Rows from block 8 of the image encoder of a small contrastive image-text model, named by matrix and row number. Rows with one number belong to one neuron. Each number is 128 + 24 x the weight over its row's rms, rounded and kept within 0 to 255. All counts start at 0. Numbers have three digits each.
Before each neuron's rows are labels from the 100 images, of 14848, where the neuron reaches its highest value: "lies over" is the class under the peak; "strongest on" is what is common among them. Only what is clearly more common there than usual is listed. The data: simulated stained blood smears.
# fc1: MLP up (encoder.blocks.8.mlp.fc1.weight, 384x192), inputs 96-191
# fc2: MLP down (encoder.blocks.8.mlp.fc2.weight, 192x384, transposed), outputs 96-191

lies over: small cell
strongest on: spiky cells; band-shaped nucleus
fc1.23:137134114136153138147122136118100115155119107134095151129061128140143122117061137078129125162127138154117147138154122137135147091184113145139090144128154107134143118156112132196117137118111090150084107117153143102100125161134128097143139126117099160103116135142179087146108149132140108126
fc2.23:101149085095087081129165115098135107121122099161098079146007135124125126125108130144137103125144139116127124120106119107125123112131139089085192144134160131101092145149108115115112142104126136135121171100087140115087114064125133143111105130126120141151102133096079135101148110153148127143

lies over: small cell
strongest on: spiky cells; round nucleus
fc1.254:132217083117153090098157137122149065107116157135132131149075105163136083166128130136130148183118157113144120120114089124128144146161090113086109134138124112125121117152171141167110147109129095098080131129148127129173141147116127124091079116121130168129162116112104131130118163119146144114
fc2.254:151133131155130139147135125155111128118124134134124134133099129093129123128119134118145127141219120136157109131157130113121135119145135109101130173103138122112108130146141139143129130124130120107121118135123140111167120110108123072124109133007132140097134125084114116106119121128162153128

lies over: large cell
strongest on: kidney-shaped nucleus; crescents; discs
fc1.34:164120126128130117143126134096145132136089117128096090139127091135079108123131106092100141092131185106125122149140122144104107106119142095115108153046135135072161116120110123155128110174124111136167118108107108119124094104124131128156102127143135151169148123149099108116152101151098133180
fc2.34:155155153159140134155088111158130143141140126092148142113153181139121129144109088115179149110170128135111135140147157139076149157125176176168140112119128120138114141102083150151119141170109103123121099142153097112149166140129124124159148121090097154090142105129155148141108143150160151120

lies over: large cell
strongest on: two lobes with orange grains; target cells
fc1.312:151120081085119082140102072124119105124125118101151128128135109118090112155117121140123131155124120093124145133136126128117106166152129111118116121160169108142134126179106172128123111140093125120122132116175127149112085137157124104063153129113159131131140116121145145123142118132115141140
fc2.312:146135109134114129127203189137131118156130125127102136129087155110135129143161116120153108150115146111135146114154122156149137127127138102134117097073102109136135087127072151158137146117127107138110131144170123096126129091131116129112116130197131122120105133122082096137126112106123157126

lies over: small cell
strongest on: round nucleus
fc1.338:151104110090150136110091104106072095123119140138131141152091121109125106133096139086093146117142142158142156164176126137105156133147158120135123156139150107119171119106099123181100165141104125140102123070121149129097098124124132115111081126097100172167109123126144087152110092121102116143
fc2.338:092130112127108093152122107103154119133111132152085101143055114133125138112132141135126120125115100121122094094116114106128103114117130090137149121132202153133105175121132112130100121099124125128143177132111106135082106142140149130109089148139101139167108144106153102126141104153124115131

lies over: nucleus
strongest on: round nucleus; spiky cells
fc1.12:128148110116138124138145060129123089141094171123121196138098145104104133102119146068121121118165140125108122118117146136132165094141116173099128118117158104121134153115164127196118164106177111162121138133103150154106139110124132138124133130115077108119111154094182135149115154117122114139
fc2.12:117144136095117135117163144093120100104133093131121116101023112137121135137151135140090126161165134128142143148115135138151126117142096096096095131128189088081125092141127124107124155132142102117072153144107146099136127069115124141124108160105131155132139132094083104127132131135119122144

lies over: small cell
strongest on: lobed nucleus; target cells
fc1.124:154127102129133143131155076104122132095117128112132079142147114094089080163101122155110135130126146107132141127169115102120114151131152091149096159144111118135113135116088149119126128099122143108134137111180144159101108112156109136170127127120134141183177119165146096108117118151115121133
fc2.124:156139147127155144149156129140082138103093083148119100128089127139108115104149177097133192135115135144181121113132134155123141115181111100128153148062135130065109128135123124131166148129166142087090122134123114108158163097105085147099092118154125126166138156100121128150102123107135115140

lies over: small cell
strongest on: round nucleus; target cells; spiky cells
fc1.308:134156115139146143103128113119150115111135167126100145125107148131113160165122148131095127151124138103144134128156162069096131133080154146161132142095141125129131129126105118116141095115174159106117141116151094136178118102129083196159164123137136123081131136110144170085135146171122089138
fc2.308:097154124138085096114111103151184132155135151106100129131122174108131146134107098146146101110144151097084145119123129109139117135084172082159145136173136131166132125112129125123080106140109104170186117103127113140121125153152167095132083140139173130113108113124146121094136109186110145113

lies over: small cell
strongest on: spiky cells
fc1.94:110161103121110102137155098115104115125146117129143134179121122130108155101132147122132140166116127120117131127161135122109117138131114114145168124154079123119172075114186136139129146105080100162163102111187139159132135137145136087127099125123126149127154098109100070118101157150122076154
fc2.94:112141155122136138122114126123103148120110084120145127081102078176154115127138126123080173156090114150146134106126149175148079145150078161130085129116132102115139101115078123140152122118120125108089113080115101139133139091134110096127131138158102089132143135148147151154087152119111123124

lies over: small cell
strongest on: round nucleus
fc1.350:147167112125142149097124109135143120099133184134127152142099145135107190156114124128095126166109128146145160147146197074070132145081151126132109157146122134126129145144120144128130095106166158101130136098124091147186125110128098152128124136138132151101127108099141142115115163149114117148
fc2.350:093155140137105103126105114145181128154116167104110142133139154119123148147112074151147104113149160116082174134115127101142126144071177086160142124149115144185133119105098134139067124138088101155171113110147122154132120139162162093141080125144154134107117112139158139110143118159108135103

lies over: nucleus
strongest on: kidney-shaped nucleus; round nucleus; discs
fc1.170:170106113118144144101139150120130108111145135131138134124118096123115086155109148113110152139126166128128140148173147123096160141129120125138139155113167131093153119136116147168118166115149119117163120090100134156105119131122133095093090153081120173123112135128122098127122080121090131159
fc2.170:131144136117142146110144127128112118140151108121149135120151129166139126153149105138047134144119135133124185137154146151095140134135113154096115109152117072090125081145174118077139105127106134134083145115131146123132141100133115169156154137142151120124143109157083135151129152138148134150

lies over: small cell
strongest on: dark grains; discs; target cells
fc1.307:121156116142141132102138118153128126092148161157097122127114169160107161148092109140128128173108125148137156126133154076122134161089128157136097118128151148126108145174109152113153102118162177092106150117180102112173132135131094138149125121124125148099116099115127104096111188176121155128
fc2.307:140125104151098102108110102143177137163123141100097147120114157118117162138107080151135125105141153108069155110119136109161129140058168095194138132129134119161142121104100144137071101166103087172157130133150102136124102142148173114147113121172187113096112114147127150146133125149125145113

lies over: small cell
strongest on: discs; round nucleus; dark grains
fc1.85:120157104125173156120122104126122126102134194147098108138088130142110167140108101112093122157117130166145152144146180088103127133083152167130108152124130123131117174110083141121147102133142176108120130101125074136172096112140102177124135123127128170119117119118163124131123155138115122132
fc2.85:086181128130089089112131116139174122150129140108103139133127170110125150138113095163123100108118165106081147108103145103139106137079163082143154117134121143163134126116120120129062102139102118168171136106146112144112117107154159113132086142161161115110106111144125126114136124164118143105

lies over: nucleus
strongest on: round nucleus
fc1.16:163138147122117107096153150114166125132116129119138132136140095090070135147127133154109164148123180105141126135140154131084122131125132103158150144097123122116152101135128140117108174135160137149124128115082155138145126125145104125089092118133103150109168130129148131100116058133077113162
fc2.16:108146148100135135106152129113119114148163102106147131103113120158149111163144083123061133159155139128119189128123147161091148149132126143108123081137138077083135083143143129086133112134104122130084141122144131131146136076143120161162135121130145133115152114148079132154129151133146134126

lies over: small cell
strongest on: round nucleus; spiky cells; target cells
fc1.224:150114107123140175141126088141098096134116155125120187141071128087131129104048127063117131131145131143125198139148140118139146089141118133115118146122142127109139160090130131187114151130115114137115123085116155156108121133138133125130135153131098130138107133110160102155108110127115151141
fc2.224:106123143101110116143157133087119119083113075152096098130087097130124153115152160136084120136082123144154110108133118147164089101145096090130113151132167141086128128131121125100132129089149146119121148134106131150080116116099114112111091151161108136178113155112148115105140114152088107122

lies over: small cell
strongest on: round nucleus; discs
fc1.262:155102098122138126145118071147069120122124158130124147147118123125109060112138122125093154098112142121107114161155127131113158124155123117076151156127106131128142122083168126163128140117097119143150138133108102175081116129120150064127122172106156142165102136140144125147130129117072136168
fc2.262:119169128139100098143161119125164141145117143100099142122115145105108174126150109157149115129153138091106110092121122085151094122096147097137122131156158153169128139128131112156096122129114107144172123135119121149091129144147158063127079137129137120113111116133150119101156112160114146104

lies over: nucleus
strongest on: kidney-shaped nucleus; crescents
fc1.127:143118098120172138121109185114128136112174154131113134134127086097126136129124165143119157125098142142120139146145167107116141121128150127099154153104104114101155085105102138152096137091152135102125109071144124145134074122136124144137080135102146150104129132140070112127131100141121139162
fc2.127:129111122079134163121110135124109113134162172109171154101187090135146134149129093138052139140081105151119130105168135139143098152140097160119099117121096081137130135132146134125144112163093108128150121128158124152087141168128112153174139142154117114094135084188064154140120169149106124120

lies over: small cell
strongest on: spiky cells
fc1.100:103168106114111131106147087106107127124126163132142121169129100168120128121114131139132160162104120136113115138169116124091120126130126106123182136117134126110171107127177154140135133145127104157119094088144152145111136136122129146131086117133125141126158131115102138110110112144120123146
fc2.100:150121155155161140153138170118106178105126111120160131114128151147180146128142129128110186164162077129142130121150128174130090130156097131147057132113117092098120105133107120159148130106130130110097112115148122131124150102107110099146142148108080116107136133136182150143107171075134146140

lies over: nucleus
strongest on: kidney-shaped nucleus; discs
fc1.107:126131106131145115132144099124120160146134163152089106155116133153089135124116124107081130129140213136128105148153146086099127153105168159150138163095092143110156114178138117123144123154137110119179100115131098142154112152139126153139136138136109165143124123122083110114119140150113094118
fc2.107:102145094104102096121157087121181102136129132145083117158103152086115139140152105140143098121142158106105121122133110105127101122084148074165112110148174139176109168146122135126057117124125116149165165146125168126129102123136180146121104125137140144139104132103094114115142103141127152121

lies over: nucleus
strongest on: kidney-shaped nucleus; teardrops
fc1.19:178117120120122122119142145118154131114126164121128166145131108142094138128144136125070142139098192099153128138142160124070147121144142109146135156149093120126179133121130124109108137125133143122146116125115152150120118118128097125118113123134138129081151118115111135111140097119095105185
fc2.19:095140150093122162098123119119125121151179127076167126104140140140149098161121074121058125145121128125108178145125131143085142151132121138093116079146123079085130094142171134097124119117088110129095129103126121152145141113142109155165129116133146123102153093135097137119130165162126129131